Rows from expert 1 of block 8 of the image encoder, named by matrix and row number. Rows with one number belong to one neuron. Each number is 500 + 50 x the weight over its row's rms, rounded and kept within 0 to 999. All counts start at 0. Numbers have three digits each. After the name is the row's rms in percent of the matrix's.
# gate: expert gate (encoder.blocks.8.mlp.gate, 8x128x128), inputs 0-127
# up: expert up (encoder.blocks.8.mlp.up, 8x128x128), inputs 0-127
# down: expert down (encoder.blocks.8.mlp.down, 8x128x128, transposed), outputs 0-127
gate.86 093:491481468438503514417547555411519495604459438432518500451459574405431429529453523522541540521556485526508549439512482478565486431393487441474468464496504561460552581464417508497408527462515476609479537520505544464492538459479494505542446474572431503571573383428481587507583535479460469491499570479506497486531461532583506598568477514569454510428472526395499423540425478445457516567516
up.86 097:589517533510489508495466565465468547406528515553440500404566530481516481454412485518558473478510556598527524530461458438456527516515491461490489537496490501504457469559421477377456465514471553482527520523503513458522580617543526421420461459593465515488490587399472431419544503501575489437529489511458528525407510463548453589467569608495475461496528413466454486509406429492430601586515
down.86 098:489512578482452451477558470469430498467545524488452497481481527498576583448448476451516521458534467483510490460507507527412451432553514480540453462515541463455531603574560436507522453468584505516549525439456470518493501581501488615556466417485519477515511385578473567508433528549489529600481562487511526408543498379443411514611498435464474594527485571550568593476587481471408534524540
gate.87 111:628496406490411581427510524474483490481447530524493502579462492526519607483551588534484398470490489510599522499379508454497418561479467541553538538413529506515557465520510639452509524563440492538527443515530578455492537494447559551561499618485526461520467479472591439527496499487502516485511464504518502583486441497426525556581538481466517473441555436465515402584503501516428511584515
up.87 104:615493467459439554496487491510522509396530495463461545502520491498545528474574540556409501502474529584590512495517558607469505478515557485552564522418586575437522444509482600459441477577513534430447425561441570471471552466481514470558462529476451504500502525485481516426603501442597563532556505534522470519556501483471486453455542447588488494535565513472458434517404533644389484506454
down.87 110:476486434524485506495482548486424427452489587500617408551521534486561480509501507444547373434421535523507559503481433461466441490571485518568574523453458458435485500452466503541453450397482486500501435503550461582462535598467580544519446482527422413603467519434486527498523492425445446469537491561450507506418543461545539608495474564514511502467541445435498573530514386534491508595482
gate.88 097:449446506479519484513448444488588474556543583523485455547414521516536439512512492505484488524578491479511450597574439484486473518452543516526396427474501574414539521556544495459525434365423477556478501536492382605476503526591523512461428594428560478469483424573441612497457515470545539464497409556469556456585424540453475470460529466565514491518434500450492456438522447474539476538492
up.88 102:470479531473519502509515479493523463391580483407471491447444402466540606547535509482377468562522504493384415496432496500450468545489460514441573492561527467507510425490453500444426550549547484631421534487478545522510485440424466609485482484596490397570470471519500469401488407489493440449465473547514518584435541513424416489490436544529494450497540488488463425468522493502532483480563
down.88 095:475510531585460549616476548544483455426491412567432536519537467530558450480525445474428486599546558418477497523498551462486506394469461497484536436493544457484428459575469540508501525443547541470566484541535583447515480528512547479498566450448565550469522485487451458641490492460418516569515444534476446531451420608483495526527481457585503508437506463518453403605568415557453558507547
gate.89 095:472576571497437540491575443555497517438602473540546461514484442554426514540451558435485502586587485586677532453453439483588525573405486463424574462447538449473576464507460490476567486513439540565461394554492542452521508548387475469488428458492567407468521462512538490497509527474472481473598487530559468398478466455434499498489420457479476522506526479472540501501470498510489486482476
up.89 108:363629575424442508496513439520498475450526520493489537425459559448549517478506388515551500484453545481501481454557426504446510485467393489603468448470526456568572483426476407510470477472550499515469487431524537485462463504525515544467460490524541439503557576550564515572429524551484572465551533536473506546482511572605597418489526517504398376510495477449489399486501497545511529472567
down.89 114:442430516438567551460438480574498445427535394516488432486471532502544564414432477413503468492485439489474458513496548512522482600510450522414522560536464427516524578437446511475438478565507496542469576462423573519535456483474445591537491483558354534481507490502531473468539521561498610439439510458547553471492438504491435474478452505548461493512640478510605501492459568541515428434551
gate.90 116:459447442514544554503493533426500606467456480480470505515354476574519486470490556456414566511583515493501569453571504489562588435419453435451546507448533431520456518525530432530513490518475585410429482558396529465515537437419519584560430560449514407467538554493506476488606536470483541440468540495489530544477559485482514517437526511495512447518540497542473515556471509574461530511659
up.90 115:435469556465503490511514561499444519562467551554417489506470489574553567438537506530524480494534444455564519485581453496498569571436424475449599577475503489645495402444529413566545422542510425475528570491372475558498442482496565463503486523501575563578502506500484516594522494543495439533476546438586518515496581521555546502515446524578474497527598540587515561541520543492417484464530
down.90 100:457407443472475543525534459493520444516529588446546498514408548538516584513512537492474302511455511518606470578550498539560532531411420491532550470421460469483448520451461495516506454541446466498408535539608473457520558517437530515421466548496501576436475476499461545495565476410532507508473523549467425503549518483571506484513410563398449543505526563573461501512555477511510415490575
gate.91 093:476556482433497475485490468512414496488484466432506550476445535559548544480489521512564471423436464513486419567416473555503551537460588539443527471451604482553599410520449524490519514435528475444436471487472441497537434425504483467441445647431555465467540471522539504439544464496555468489465529511537466540448537575582481522463484550565552390479595480577475530563510547596572518609464
up.91 092:537540542549570577516552506509552547583384542493507449459547559531524521531579425536471484406517512546527447523506614454463607552532451501471526506448506565466479524420507516502540440469512566541422571491550478526512456498444481543421603497518611527511483543604524473451502470508540445465517521553379479432541471574450513442593563559532529524491557592461428546434493439504492540452471
down.91 101:456477494538429494522561389563579434451483475507585520508457432485503490506442533448442553568502555490447402516476493485554511489604467517480461609518528533580488509473493577528569533561496531559434581502480584439468488487511383466468514462516585448479521574459419435468476460456558474556537537496515489437453538427496511477400425430570528552556415555395568485456521558442541500499512
gate.92 096:556403507474564525587544468480494536455528536553509450475473447450520530473458555565454494610608560435496504522526496506441505501534540496558484459432463617539478502586444527496452526416494500532504575502516407545494399549508536437496442468575476602493458436505504485536397405486454490511540476489496430565481460541554476538562524463406453488422517484583548384485502556402459439461522
up.92 102:479406550484564459557486486483570511509409487497449537483458552515474476431444533514522413485468475527438571396503451479525577471552546482547539460451593457480499498522416555446498596522469529433441416482519536451581481479428443543438581490501535485505430529423515476471459467439487501430422500406490520479475485618610463512552462606610514457497539603493472490545493530474517415434489
down.92 094:606540469437469534497444351476470402609489449455585543473521419458471572435460503512462475492430494453545596495418513539406536512458571505499492483519506425527478471526536545507558473446419557478524476459493523594518401421583519434565511475561544541518464484458552489544460573522553456476515556520497506451480465409567447540419470517560499553481439497514490528443567557458504473533413
gate.93 101:517488487422441547496515518407539586603532543495555554464416501496579473481535447496531544461482469443375377530522548486521359539484517498507448518500501530378467606535441474475486447434551470425475487415512432599543537554488517544535517498536482597493521461502457425523503500635447544515412498542517502479508508554510543489511426550505523592483503548484517451488430541505577488469542
up.93 099:510563479534465453558437440442508559553483473463491525489472497437461502428538539533591495529595466574593508462509467502467523481481517429510483376550489616648481533442502559442517462442522575482582497554506514523525467535470449575447443419429555488463557546454582490584515539537593512430456434427433514508422559567548405494557546472462494527537490498507563465464460535475498459521432
down.93 099:458539439436510466472333510543483533588474540463540462477483480532432533473599505452478497460545571400472462442520519454523543404502487466526462556541460442414473488574390493424537500457520429418481420442505472525537540528483516490456496440492522450507572490459523414439626617496582518460481470462568499494527572473438537550526541570500514470468577504533446568567506495504441514517575
gate.94 108:491634525437426567451585505472560536450422504545489540463453458549432496431521554443523457569448504535562506508586452514543492515452507448462546394440562433532458442484515486497521470511512409443477462507476520439525617528417502445494495529470534525410490498432465485601531482521467543561612441553598467486521433417440486545468391489498452518453496418475464494521514552568499451436509
up.94 108:501455445506603563575511596472542471503517497434490470494523428530468477406501545455531428608560487482600459494540422555555471506468546479544542468442408445433547508485545520542441469536536470510555455513564485430525553504476432533524571569606483415463480485515449424499555494503506536552453493491475513457434504499455568539467446510506464495483481540462528612573438438487688435472503
down.94 117:527490577548467492548444422510407504569422644513486539578519470467474464536498550528488355534407474460508502471508504446440465546521534387537463491474467505444468573539533556536523511497400457497521424519509485494441529497491517537510575489575504464526512471408448629510532430448522567566463521523552545480498417530519559496491449484494388436460520451541574529526558508493398419442498
gate.95 097:563462474492469513497545499518463533494450442444488434605549521484494546530476533559473523489470449395534471523488450523585538545505499565552477631475457576441459492508385457436610478506496436477459487464512605479462415602495458516498455481548511489576509528468479564482533605533537561473405503459519483472536451526433554510509422563525626453521538554473582511511560473474598470477608
up.95 107:475554526482541485543495443430469517469619447464518535545481482475503599499506493552574397570562493589450416522509524535512485479564446516538504523485514491555440551522411465512429544410470472519549462510504487503440528489538494576547484535495425512409455541557511574453573472467496414419390447486494543437516480540556554520518478594533521612495478527474535456485562463600566353503435
down.95 101:545530451536530466483501528469435561500439554490474402493473497514513461479501580458428479486408467528411581528480437527555507464582466450452633405597493492556486578478565579525415507567524466539440504423600603513486405498553523441489491595554508518465497436400540471524492467522541445506425450508537451514434501534532489432520470471533507468475423449480497426421424550513455510480561
gate.96 105:444481562496521538508541500457533507504417552461527437476509549536550445468477482458443472477421489570551480493579550511467444488489553574494559468492535418558481538515407538459569471547590472540473478422557521363420504436599556591585477591488472521519472533536501565513480488459499441548489486483529510444513475497472432534462444545548673523482592519456493475559436364478457523469520
up.96 114:546561500589487539530460467502528417466555506544492471473498500459515567477452480492512480463565427502506483554421505622522490418449482627415453503519513552418560625520546532499458489474565495494462458599534511425461486526519535479458566466373613421545530462536471469490478481461573401520522414449492494461454562483516468472542595526539481495505490554503440398452439453469542408550493
down.96 102:525520470449470451614411534401425482565457490565518477464504506557472537560445554530463609521472502586417488448471418518521411477545580540507489488554491462451569523468453476530463467458537548581550472536577484520531494496494571475486489515524637478499498550594546585457494530532532501422528591528502506495447556482468423524544520490452549417464343482553544490456415460521532477471443
gate.97 109:429604518511438555425548566533504457475489579528406500564468483539427451477521558511477531524455470628596471450551480507556647444465401460444579502495455515553500542415427532542425505545577482482489583417536591421471557511477461511506426489551564471501534578564510530517535505535532569510574463463524524435516517500513455570454484513515515501511472415538513441532452490479522572513430
up.97 111:667469385472428505543467516526489554465423376406499451536540524490477500488487525499468454406555521407530514509409503465504471500576492494454496554519537385339534504529571552441556501487489534517482477581471454504516429488567564522440544556446472475424466612529518552468510542519502567449525468547462476509449485593548505521506503546467479492510475465520551460524548458501433455413507
down.97 106:517502488436592479573499542499533470442471525486523445521555495455527596497568573510612418425502587481474524515434493466444436435589455470507429497505427508453450405525432489512461520432486526532479395520533470552455475568570460558542437459454604434475524623443493489508437540564562422439494442498518592453500520542552485536482556420593547529488497512514487414471514456510424492481465
gate.98 099:524489434557467402552498581550511413456489479470549642490507554496424503528590442522506532513508475540495471476515462494571411480492491510473503519460492572503490475494448443441526415438499501506488398608567489450545560452510499538424532447532515471622411537576478480427450529435503430486625493479512536449526454521449493565408507552546520452454448526519523442506493645501463529476568
up.98 089:423413533435486553469543470489417487532422476517514479505484528456501486489502564544508456540512436448492571506490415456511447519588427606531512557394495462482593517424523562415486462430464485479472499531605555502544506480520564531519499591640541532481577557501520529550565484535458533507524552496566497587530530504423492565463488534537581481418531444417487517608492563499501471624492
down.98 107:481476564470501530504415564573504523442486581511478440520488489606453547528525542558518444487548489531503432503468456547424568571476520596482427525517560442442454447456466539451532498474587471435522552540490536436491516483473502455476489504437421587499511538589499584465529559552471468480564560504482393523464495608611566450454583445490545494480478484626443478551459618456528573497512
gate.99 123:449385509450564530530505491555461537512525443507466521508448463569534467486539490381503538569468484560543477474538420507480626592545488434529577449518481459536545407406501468575477466527497487495468482608436474547503556407413470508590507457519444427490503499507533545404621540486419488486545456441503458489518582488529514527527374516386534546506536542462525436447510496461529486512476
up.99 120:557570412541469491513461473562569522481474524526423510580541593382490532530484539549519486466480559535466480513545493482417400448473539497503458487536472602442509594458574543445484571501533486493547463527588434528445547440468499491525470484490501536429471568432599530571447487556628598394463600544513501552568436463493495451520495509516507483546420506527460498491581459490539538583551
down.99 119:562573416462536489486461538507465527436527446531547455599594510576433551463498506416532699400445484479469577471479461583459418494469514460524464487538509505496536521434590535473558572510530558492567560495466487516548479523519507543476458465548477463548435523571499482577497511543400529494583561594500530478596514456451432455563521474504489532454529429492520479427520556480525482583496
gate.100 106:536429533531503422476554487531457583389404542488440475464570415522495568473517461490570527519448524511503513498446473509515491561515579413545467497477470416522447450492510521515464513559512388495506504468493590471428565403462488519502484586499567494510416544505549458520533400504438472475484562508593537486476468545505437496422404497521372507460485537451438555535598542531430466576397
up.100 097:560451572510455520443507554516538541513420523550464527494414457546462464472506442455482481548334427452566535524483459446494564483402549517592483486397580490503529455455458528435508538610542466453429493511618514539504468495486512485566519480511510389458511455512555533490554523478443557477499502448498408564567451451428404469545458514495544566458458532496449462430457506371507501472506
down.100 098:509507508486451678539494496535452481533553512534511459515452504494588503533459520497532423525475456635497533535506500450458486450489545452504490508579493468580582360423532576498474551517442442543474434448466541455541483530579506499604432480550466504500495438415544517462539479464497486440462449474506493506529474576489454551554370571630433589559431507535499475514535487453499545504547
gate.101 088:478542449477411544429547516503450538433442571455511416477536445522411500440484460505510539538446580548442555496537501462539533549433529546504573472513541438563467455502521549552459439534531456478508572463578333448494567433492486498493533537552567489430473492479475513536541540434470539516540566450495584503471558567403593475422510568563474349521539535469454469515530557511427465521470
up.101 095:523485562589465455521421450616484478489571608481429572497532454531447411510555527571496496514557542512485471506485616436549479538540536541544494594519550391412485552473564635428487453482526502501464590455548528547500431468489436522519540563599518457439555453486490482461485540530552529512469520525468548502489525560571516457456403546463511479479556434521447449557486546487399548542508
down.101 103:490536484482537524494556413486503481475432491539619522575515552519473502420514463469515477535470481500527422484470586521541447586559430560455467512499506479473493416507525528626485524489478462548513583564637494513554596494554626551533482500523583532562424515541520513473422514532454477425428416478393576442589494488562509559516575492477550505488598501502478506491442456495452535437567
gate.102 102:460527480393467494510595437536512534460425446561400486523522604564525442541581486488443463516513456468513499558400452489470493536497429455530547420500578583433547484495508444469486487516456514549452469485589546529531518540504451457579553577525434499485485448519588604514488526537564555460482486546435460607448479429489466449494526565469430532505505558500441653559546557498530542470442
up.102 103:530438537530524484466406538577453418560539537508491473484380586505488472523607429444506534481588390500490525475489508477524464588537597551471449563475408492601414429419492485560489451482458376429479533496443504476390468511513557449516413479485536537488473586468415452525495482518505501483496531600551530557482451472480532460436527479512528561471480395464490481473433479544464526528508
down.102 102:467474484429574456496507474495529524504477410474484535468369528463575520500535519523504561478529464475522529490533596529601568417467597507577491409545579533502507421528430500516544483537472606389570492537543565503437483490486545519437496476519461603480511479472429578478479403478529427550516395503428416475589427437547548490509501518452467428500525478445485499554451557539533445562544
gate.103 102:540526428418558550521458448567491606472585492485452457512525455501587440578550627434522471465549409529470512594512529389534447498424477472504550547509445524563502565448449519561475542497540426433437426408548563488534500462464485399481475478559417519421492486489488545533476531440488451435529534522513531500525590447461504505480482491438462487467559508522496574619572489503522527580455
up.103 092:452524520506510421510443514579495524550471423515515516556507526509416558449543505526510472541453556453514545543517542518533574545508426523523494467551429467491525544544451433497413528527492561489534627477416540484441483536498539463438464460419473562555559430577402526496515411529424471560550598539465443444508446576519385566450485531453500450538472533493552522556445521643547517456393
down.103 091:489509469516543577518578503587543488543536451561587449442475567422557501484448506531494516481497533454462457488468499500483542463512468421495413533538459456579520525483442472469474444534499590363571541506516571512385562459492484493455537458402519589541591530443490453494484501441506514619528484588487540491457526579448440534454574541612395528433491507444504525552563457451433512474546
gate.104 112:464496436475544487501517588497547552489539461569537561519463483484406429472436498534463443356477550459468499565574444475529508463390615583581518523495543494428485504383493547499568538575515443552562492454487492498480447442512557499438534538594484514449479541479365564468616468556539521504526526473409492527524517474594494464471505520457471491430485515528426461545475539474478539510594
up.104 089:449505450483480500529542461505534448529492493504519539440419457413555400481464532571460560502497504527464494608479570502513457525478568506581551474559476577501482435447445458541458566528501483392440625528450520424487478374376488542510514542481455489528642390399475496429493513482525484512456520504403513560509477520512507404467412477458549506493524554518431545541544451444518465494512
down.104 098:476525519509415426455516466484486464527460465539525485438490466574519497555632559542434496514545500521485426577525544485516480487554485530479400465491479512557446516624416450488484493509516466563505504473468559480564618507601432553482479465473602537399475559535599500460463524515601476538466565411445482547480475442513486518484490493454443469422534435520604513520534630502426568451499
gate.105 090:514391468494488597519466487418476535467518507541347555504478463511482540486591601524468503490488465522617421488576437448461414435523534488486452463479445486481504610474557407564453454531513485543541527488543542623500504536542521518528496567535556511470516496509471459478474406549515518597436600437519528487483541446534486440587570573539605482489470501559464481446455512575489520519537
up.105 094:546455442429497452522508493474483547493516436465565467531422466519488453483514549467532502448499510491482530507398487563525497437573510519448541501393503619573592434461558561477458548427503556358558446506514459543432466423513554512567475470508530564487457421586524515435457441603503566506453520435457503538530429597503444506484470464449466451501621576576488536507458455440505508554447
down.105 085:597463448582530514531508501507353457499514473470529545451543437496469489634497443581383483420621494464466419517554488500410496502413535494522598442499511553537512527434521481457461563493462508456421520509487537465533467386509456545580487547434425490493483448469490584475520509493492544497525436409491451429519463566438512518478604500452517493519595511467541511538487573485552453462509
gate.106 094:488424547458451412515476610508564500463455441469438432485476466579607487496574516454515397526549536516500545527338548471543519395532571597516566366462494522492505516493512531488510494563530427563522531437555455545548488512510447517469499525533537502571450422463512506552606529533485477527514429455541484458465482538511578476526494483536464478399532597443479499529574583503439477519492
up.106 093:440540462508592536551481598454476511491506510488570434580504486465564456600486494583505539507496471471479483532503442433460448559485480442450542529532590504599555574476484412475556549446470552476485545600473407491529560588458468512531463509445459510518466570521575537352503472400480452477580483497534498579454521533486526541479460526570433493552422449512605570487591535530504516471558
down.106 096:537478456505512560469490464580553427566404442532479535519417524568494422483558581525531577499507465577500552479585529513593508518455487526444486492481492541505465546543480548527557610529503543459609434575492485604455488510506415447570513481543463524390435498586502526440473577555563426524475451530572538426567535557600545475498496518498491554465464476488396511422489497446455577473496
gate.107 104:507467498471503497589529383484559567411467467548457553375575483478576518435582548498477475539473500622592516459479462529417341528569409458500518480452537493512527510523491425480496488426492615545460527466484496489471519512476435495474466520542523505470540542523541492522560611449537487514537502510478422511549496559460546585481444512507572475599528555514430526556536520517546585464429
up.107 091:446497518525551550499515580457557437543495466449470502440507566438447479590478542603503587487564458544502486550527529438473498462498644500479505487508470617575461492500558516434473484577527501384544488510497543424469480445565505503447477455616454517576558396419534563517431568514493528480497506529454522441567459526495578470530533515524506468470508450541523558571392441513592444565546
down.107 099:517438587519499407503531518502492484491492482498560474588501494452458427493583501643534485533431483511566503486564523536443428448444578543546492508465541506574486490430660489504535493492386494540477493505518544609518563520511533456490472493477447445552570433503498467509507528507502471473457500374472518483517372463544544465497526620592495485526469558546527490508436391445487587558526
gate.108 097:491563473466519577550526522449554474412459478553588590496444479553513555438526538426518501535521467527531608576451472543441534500513490485470499498513471517414543508493594457505457530604549468535445556538436504574554519506544547507475451521483441569515534480405534518425463501453524636423593469502451451519555559474519560516428402480502538555523509615560430404457530472496485529436423
up.108 102:439475420477565425493576621545589478527555509584497421460606541521473448499421464496564466463520486592470511463440497440516469480501644501499497502392549452537567524491481465555512600566550564512525444453460464576495559457576458523451535558562457481578544528538544516507514547502450528464509498459484508525548539396526492518491464444427447463463392484504499605520496444517555495548544
down.108 097:485467579524467524466456434468533518539508447468505568482456461462406560495513436397480483526547499503455490376598517511462466551456489413581517576552458566560513530526521607476548505436509485601521471473480487498567513520500432521502534495409543501439466516656395550529502479575543506551427436469388500476505500467529503531512450411413480456542529482537466436458523545555403470553516
gate.109 087:404498442489539502439459480572559521521523586418491406460446545467495493560498516467559439399547481555444524506530492540498407471529560586521608502426439494480507507531542447612504532544578495510562598439465519519490511438523478441546514558470473488458446474531567516571449580471502411508560583408474490513483491556476510496535429497561512495476417500604426489505482538465573582591560
up.109 098:477404559594521428578433511462488484466452482628450516567506564457487532576516484502497476544570469409431490512497466486565485524564439485453567561435556504490518520420473550474431541551488449453491449525392545540500525504509408476495412542561523523569560369474570561501535501452504506490533465375445523512515545548521483576493520551507452464430455531442420554501509576500487431424544
down.109 104:567486471477551510503562509516426494445511504444484498523501558522516493555489528548515524524481514484425519435490473429515578565533496487410327482446491526556583496572591493474427565533507435477443482535513492515532480474579424581523467469543558537537613566483514566415534559479472514533373568372487475577560579499478451535566605482495543456462424496510537512526460477545513584479464
gate.110 094:563447471445464460583462529468493522523482469552518389497415583494522553456458484488544567495591509459450498413475586587495510415538456570539539525534515540452485536516544427521482507468423550482480453468580454515482444373384391432466482542456463491510522420465460506502463552494521567437510436399437514589539486518527558513548526518467482470528515574443525480497395571472494553406461
up.110 100:467474421500562514461412490455512525454445498527472523461605502488422513462494466540548474507621457528456476525445366540514440507473571572529489538484528441575487596479490492579537453521451486485463484453438618459625436560516498459450532525508486552534539467423562449480517558496416503440487510581558538564578556611491574556500562472518514465526488528586553485462542531590532569509488
down.110 098:459575560540507457536441518462436515643495519482512604452464506520522468529508502537403499430513440525524480478473590520418449467451486530532500452399564425505478419505531519591502537565528449554482489429498517603472474396479534505513391369501446618554541517501450494528533556486476469522593492501460463444503499451457476465569526455503480442500490443597499527431478435536583529564523
gate.111 098:514572507581500495516556484516536545503466505408479502528459551461470574514449547506424564484538455484529464453475513515444504523555495519430623460593473499465514539470481452526503437468530535486490492425431514461576430450501513497429524529575498389619546468509467388650505482510518464400492495537496516524507447406629489534565498486528468520518447511540445390565496508484402415455443
up.111 106:379563693555545506527497556446508534471481465478531574542476571520505546480611467486505486470521446419494570606547471485497590418493461449490445463509454551497609468527470478464497499474551502542521454492487554407506473459456433447565486582550525470528504559452503451527581509440527482484579636505509446523422440532479460584531497479478475492562559511484441441500532474431525502443495
down.111 100:504627528409420504537546488498441501441502529566552451522623594498438443446418400508483461562565548562560505478482473488541494470533469503615524498582475569463562543475598484466545534591448492465494459485449498476507543502573468442480396484501542537538439540422525428487450482517545508451505601537562491566469560469457405421599601536477490528489451502496499499521469519468481478479470
gate.112 097:427491536526448457513349455481540471498551529642480468440532588471536414478506488404443577504441450417490459573524632412448416525541464487535483471480494511437546469488498566510403540521548416514470390593453550471570468464480477437540468463538472524404465549456507490495456476515486522404540544450521558458536568567469457481486494506514467454548518496523512543568479508566529526487484
up.112 104:462511516472524480456482427623452477519499494517545506478515433532510588434540476523434515575613495473501473533510454450468464536461474549486544507556505578506524432518522493518599584486443490578544504526374538493423507490495538609444472482576515498518556634515513538527457481453485563627435424581541392520428514582487588464506500480453436554431528517516475463453455507550465413488531
down.112 098:508427465438534538534605579457457525506481498526483376517472563529502505544614572426542453536410477390476510466450542508515357520441506513525494458457492544528546493442507552431537482507485459604513514482431479446513555430447555463551552443506505586505515535496392472493539463518483535384500462475506553616474528491531563431501546486471511479601509446523447561567559481489520590472476
gate.113 110:380489509480567494544474490465503547561495436558452474593423494448510535447505481445503459452462487463480500544454501552491456488565559512464451543569513550526477535483514513497392434462416605504537412447466493456449383491615580517530570452483492609502430554533498495501485471544536441537503494435524458527420535576475505558594406598457543492423544449585549537536588531504527538480506
up.113 106:492527549508502495564628489490520499502517464402550591499507455373549553520491470518544520431560502542563512486487477457518469539545561501459547520542525509530428488521458479501503464425516445493485560553463463460472589385523421532418450459513516478511534559597478484556452507588418500507487571491519493511500549520582595596535438534536572532515469419582545418434382442515484434453589
down.113 099:521445588465460506458494519531533477494498448518473565473515480653529500388566422408472459555448463500503546515469466466504468460491392545466515574591546462521381487439594481535549539465521424471459458565560507528531392575555534608526461468466532520537472413444542505529515456503544457456495499426419500451489499497578486467405431499494552372523450483433527499500481442482514543503488
gate.114 099:469556461497551486565519495504532546527444486469539495537572460568568486434536584463480588387504552500457440431566541420499518545461582504564487484583498537395536580506518508470539496486561580432410527478564483473454519475439546445499501476603483573454457455446516528520529449561526515554557442451541580510472551534564427475550448547590579490526442520452421511581527495592462587457463
up.114 096:497472493534588385516488503558464523487496510427442566508486494551521484407461469521320545511450518504582468489551557498482511485470433476512530502433516485531499536519484486524506476565465575441455457612438472544525566514588502563520498434415598498515512548543474524623446498534483536510540467479446488532375632521403513431488473477566555443428492574449531458546508472511482488441454
down.114 091:422594530494547574578543512506486464599533556493461558508478568506463550532542586535566595513482465377452410442516499551476470506540466480458478547474492484409582489415537513485430422543552506469414435517521479475442381440397419421461520493522503540562506441437468532590476533441497493469555501456418531502486521552557453493444494518476553497472424383462519499522536434483482545515467
gate.115 098:493494606549496514437507441523461541487478563437538409492441488517406500581504509485476478565540443451616444487546503464583482540433443462474392514475523473514432500538564412520537486532516519499457481541419475401441524400419467497466591528488511535488514468524549429475381585550480532561472426569593464416477475492456548511514454460489500516546505571560424565587573500450457525490485
up.115 100:524430593443471535467453372417507462508452574600544538490510497531477557527474495550587544527507511450492545537497547470491422442524450565498563399485534517442543522516444478565466427502507517530414520450412475577452464505537491515522541493572466489532576424545556432490493541467505452486507506470479499453647597512514541597578560461425517519518480493410490510462527565525372575506531
down.115 088:557402525543540499351405539499581502410507488546487602511419486503551485490527480467456600398507589444484540431563574608535506527539488511497494536435489511515480524510486405516511594542560526508487554488491469409453454497488456600509431505505514469486425517546520527477491577512542408488504579474551422510474504537549397559476449482581580431514514536557529499521469562464464519447498
gate.116 092:524364480406433503437537515534504489521489526506506498445515485467532539512522545522508558583462495486543433489447514487557441546477561464511537578491560518440511534507491542402465556481489580507505546432525545448579537464396471556488493531524409543479576556527416469400546451541506395429495509568563531437505401481496529504462628548441559568542406394486541545466502581491565509498528
up.116 111:460462528430560482555451447542445518544445482587451528599523534540451423569515519497471466551496491548543658502431556440593470523430514557488509573615325466472580583529511571461475466489481440488466420447499536459515487517461535477507347487542529542528494483482507500427540499499481437549586464511483477522543551475485581450462519500501454504532495535474502438571459444469473460513500
down.116 107:541469480534531499513465424518495508481499518495422475568554629508483446441566544515549467497403509445524526468421572512566471496439572518483536418438517501557583448487505480530586564444395534545499518447548517509472576577427473569542502450557572472466436460380546448572482466519378514468499424438524455492522549550435475476575514512534543451527487497552525550544553444532478635541499
gate.117 093:587567507498548443543496373458499471546436551446508497477555450493479546444525493494486618525555520502513520559527535611497477479509511448506534484447539452486492470508481499544569462380474551555472437549595476481503595435539558506496466478475544490513477458358604433544583480544560433447486443545497514528438545535543481434625490452583531490508541460497588481496485595518495413441526
up.117 097:507482567442521487483540447490467545455487588524526427460565425553515456401468505420394499490448609531492508506476470472359498426469561441507490420558630461437591532492496423455507546482493485500538436477455485495557459498581514395522428468492412458459519456473476527454550561489445476518560559470497524384481469447510533565558502519471546528458466584519528545473527616507520555465492
down.117 096:489542582473494565537402510503493551524607521533501402368524508495422446459500478493534407485497583439482445464507454447438462471499413555444461393440489549447475492523498476560513591561515532518442441490514487460503499536442507455470450524503458518484512525458501616539509482461457515463402531569504533524510523581528553465586607557450569430472511486603476510439486558450414432562447
gate.118 107:544530637519490506557501510495438470574440527388469454610511556586492630549492451584513520502496518460572562516440510496512486518489500466541487569544421545502450565522438457545428510509563445424466393512480519453522540482502491511413500445424448570548489452512416520431530569477397532525570497465494488518487472476528505527494471519484472458527497538414379493618489509596567530492525
up.118 092:448489502484469534463473611569498482433453542465549584467559512450442546506510491540459485537512537507544491530560501482571436509576491489509451457585468510497507525534466559497569514466480482437524465393524497463582517471556479478518543554539419514432539495464437421560493476544531527518460474475450509447523500541481352533404512516583505575547707407498580472529579478415505545516429
down.118 092:471546392470496573479610505539484472442524427465488522467470387467474540418495496491435518472425485593477548470469530586477420475446520464565462529477506489532458596542578499474481566437512456510525446466507508579551508441433529498534503450589548487501491437589445515625495403565513500483573423424500468432536491531531462561459476516562549516566498467553604497448502497481535546612432
gate.119 103:516468408481558483458503556546444442540499581546416495485491480453419479498503528436459538466478558507450549539493558518613451497475449505613442537606480536555462475430455553439444516526434595589490454581546429484536467490435495480458392492496558598490513647566520481388509540538513500527458518505405496517566418449454485510538505523562495549476455481512474532481500439508513472408544
up.119 090:446501522512439454488488513471491528436500564591453423369504509436472372509502469445548491432527415541566532502502523550485504452413486537428536501428441518564529538525563513458524448561487476513475507480574504428482469525447521505454494506537426536594474576550425648529502467495496467445387497378459432404477498500457547580532480540522551498492513512530562548577482508567453545578485
down.119 099:447520565489545535518382523487496522488534394520485499483427521466485549592469447474539466592474442503406499522581555497502517497450493477493513492469518641523480593575537567468508567498531472527508594584546448536491474474490514414541505608550521400547366447355549499512538525537488482431517520518470539537488497594531544531460508407552506546458530563520558419478439486528493476524529
gate.120 101:553495467533431476511694574514505468460469408484457354439456465570523527556503483488493469499495522494580443476452455478567463494499540380511603444503445478565438530487509501384412533509502469564406478451487510539639526471531515572503482548453463514474549491483487507542510490499497509420557570500443469504470479579515522485507434485512516488407503557476529493554503497447538604443455
up.120 097:531526519431470553507584448522389525466451405459556454475473379571480533459574505462567512587493489617542514417458395543522521521517483536490491448485518509488514489437477526384477535429584483434504549542576579491404478495537484542388516511428446483483448519513499436443446453458497477447490556485595470436430490516471504531455486516476492494465543499502466438645561494541511418469485
down.120 099:602523583535537486535534569513476585525456535574485613437566458481445530492499449462505403482482598590538445456520532482455504488494528482536501558528556384502625450508484477529596466460467502480461418453507555438518439530524507579430536537526519600596470515438498509546505476447471517500527439437502480495497480481603480417572509524500418431407524421507513506508495497470395537581491